python train.py --horizontal_flip=false --encoder_activation="gelu" --encoder_mlp_ratio=6 --encoder_moe="expert_choice" --encoder_patch_size=[2, 2] --encoder_layers=10 --decoder_activation="gelu" --decoder_head_dim=64 --decoder_fused_qkv=false --decoder_parallel_block=false --decoder_inner_norm=false --optimizer="adamw" --beta2=0.999
Rows from expert 4 of block 3 of the image encoder, named by matrix and row number. Rows with one number belong to one neuron. Each number is 500 + 25 x the weight over its row's rms, rounded and kept within 0 to 999. All counts start at 0. Numbers have three digits each. After the name is the row's rms in percent of the matrix's.
# up: expert up (encoder.blocks.3.mlp.up, 32x80x160), inputs 0-79
# down: expert down (encoder.blocks.3.mlp.down, 32x160x80, transposed), outputs 0-79
up.50 063:500500500500500500500500500500555532481493430550534500500500509500500500531445500498500500500490500533571482562500500449520500500500500500466500500529502500500500500551500461539500429554500500500542453500500500573500519500500500516500500500
down.50 070:551453500522500500468446484450488500500500500500423500473500500500415485500554494498562500500500500561500500500451500500463517500500500523500500500533500500500578480500500500500552507500532449531500491512538427500500540514500500489500523500
up.51 073:472500467500419500500500467500472500500500500519494516500553500398500500486500500500500500500500500519526479500500556500513500480524564500485500439500500500500500524529472500506500500500500500486517542500500534525500500500500500500481500500
down.51 070:500500500459466533500500538500500500525495500500500500500500500500514500500447500500500487500463500468488500434500567500508487500500463549504512500466550500500500500473500500497504500500464507530500500500439500500500500484500500539500493512
up.52 086:500500500447513469500500500500500458500516445548509500500504500500459500529487476515476500500500500500500522500482500500500500500517518500513589500500500500500500446529500500500509504500459500527490517500500460500498517500507518500482495493
down.52 075:500478500500534542500500500500495500497500486500530500500500471587493478500516500461544500500440505525500578500454439500500485441500505500519500527500500500520500478481529431500567500486500516530500500544522500500500500500500500500500475500
up.53 090:553500500478521500500500500444537478500455500504528500513500463551447500523500500495500500500469500494498500557500500500500500500538470500500537524591500500540500500500497500500508477500500500558500505557500443500500500500500510560511468521
down.53 100:500520500500500497491493500534500500500500500500500500500500518472500483497500500433539469500504500500503572500525450529504490483500566428500500485521500453500500451488500500510500500495500506446485439508537500513523500500570500500512475500
up.54 053:500498465425457500500584500565471497500500438500500503528474484500515500516443500506500474495487500468500500500485489500500422500500500500508500455500500500500500488527500450500500470495532555446481522504500533500444464500524539497500500501
down.54 044:496532469448511500488500525470500453476508482548481505500495500500463506500460468500500466500429475500500500500500473500537549500500500500477500472500500500500501500500500500475500534500500531502513500500468500513500549500507500500466529513
up.55 082:500500532500532500500512500529500500443500500500500500557496544493500500500504500581500500500488479500519502544500501500556468500500500500500483500527500500500500500457500511500501500500500490482457500445500500509500500524473478533557500500
down.55 095:554500480500500500500500500512438493500500442500500522526500500455500500491500500507530500527451500488500502541501479500496500500500543500487492500500490500500500500492500527500569500499489500474500465515558462500517500557459500500500500536
up.56 144:492500465473466500474547532538460500506484482500480520524500559475530500500461500498500493500500463456543500500505470500554446541500500504523515500500500453544500500500497496500502500485539500441468512507500500500473500547509498500525491500
down.56 137:546500500478498524450552510500500500500486500507519500449500517500500500503500513469494506500479500500477500500500500500539500500500540500529500500500500500546500500491500479522572577500523500466467500549500500500500538566500529507500447545
up.57 091:508510482500473500500549500500500451500474457527483500500500500441443500526454500500525500476488500525500500522535531491500500500554537500500551484500500436510500500500500500464460500502499500448500486500537500528515482500500532473485522467
down.57 064:472514447536500500508488494500474500500513564500488542472493534500500500493500500500500500486500500500486550497500457500500538491500500502517479500463551500520500500429500500500500500500502501500467500500500467501500468517500514479562520477
up.58 106:504500473441500500421500500538511454500478454500506500500518474515483445502484500521500519515500500500500500500472491500500500560490500500528594500541500500500500506521500500483507500527500481536500500500434500516501500500476507519500471500
down.58 089:524500500500500500500500500500500528500526457500500500500526505500516458513500488417505500519431497500500560500500500500500485500545539500500500500536500500500500500479500500541525506500500500500500412560503500500500500519500500500500500500
up.59 072:493514469463448541500559558500500466500477500500481515500458538491500500500450503500499500500500434500500520518514500500547500500500544500530575467500500454555500486508531500500500500520499525500500513533500500540500555500500500500499500500
down.59 064:474494500500500500465500539500500500500500519500500530457500517526500500507496500441500500500500547447471550535500486501549487500506502500534537500478500543512500500442503500482500500500550520500500500500500500500500498551500500479500500531
up.60 068:500427500500536515424500486500580500511464500574480500500500500513414500500500500500500500500489500500506516500496500500500500500500500588500500513604500500501500500532500500500500474513500500500536500500498500552476474500500500500500545500
down.60 084:528500500500500500500405500476500468447500500532473500469501485500480478497500500478500500525568500500500500534500452500500500500500500500497524500500518510500500500500519500500588500546500500500464500529485439500533500509492495500444465500
up.61 118:500500483500469498482500500552500500534470500500500509473496490417491500500493500500500500495521483500479500500500500500500500500500500491521551500500500433500500500500538500500474509518517553500481521479527500500500500500500511454489558486
down.61 113:499500500500500500493554529500497456500497518500493500500500500523545446500448434500500482500486500432500500500527500500533493500485479522496500500495500537545500497474500500500534561500500500501478544500500532495500487500454516500540500500
up.62 101:472505500518460492500500500500500500497500500500484466501500500500500500500500500500500500500545536526516431476500518518500494500490417500549500565441500479493500500500500500500490500479549500515500500479500500497500466500500500500500456500
down.62 113:475500545500501522500511491531531500582500494459510486500500500503469553500500518500485522500500500519541456500484500500500500459497481509500500547481450493463500544500498500483500466500500500500500497512500519500500500500491475462500488500
up.63 071:500500485463454500500568544500500500500477500500500500531411500500500500496448500535500508500500500500522500522500513500531432500500583497511500500467500435519504500515522500490500491500500569500500496480500500500454500561523500500500494500
down.63 071:528500449500498499432500500500500500500500500500500500475500496527521500500491500490500512500473481500500566500463500500550514500500527471500500496500556492500500500470500500500603500502503500505500478530538500500500496500500500510500500500
up.64 118:478493466500463500479500500537461519500479473500492507492489474435500500500500500500559500480500484500495493505532500500500501500500500484500500461500500439500500500500553483500476503500500546440500511500515519563500541545509522451500540456
down.64 109:488519500460503500485529552542520454500500530500466500500461517500536466547500441500500500500507469413535500500537552529528500500479501500499500500505517500521501500500500503500500496500500524500442535471449542501461500500500502507517500512
up.65 123:442500527535480500506500519555487488529510534500438498513500473469500511500500502537500503500562537484500476477500500526460500490448500483513500490500503497454532500467519500476500527484489506500461546500461552462520488495500500441510530493
down.65 145:500500515501534481500500501500500485520530500482500500500500517462500508487502503541500511508527481500536440493500559498500502500481475527515493517470500541500460534500500500510459500500487500519497537500478554483500473507428488512498496500
up.66 077:555500500500554500500500459500500510529500483500500500418507500500467500558500500500468507500558500497500508500500500500500558500500500580500500518589500500500500500500500500500520500500500470563500522543500500500516500500500500500500497474
down.66 087:518457474500500511500500536511473500489499572507485500500510500546500500500500500451475500500500500500500500500485472500500501500500500500500533496500552500500500500500511472500550510528528553500448495533500500500500428500567500509500500500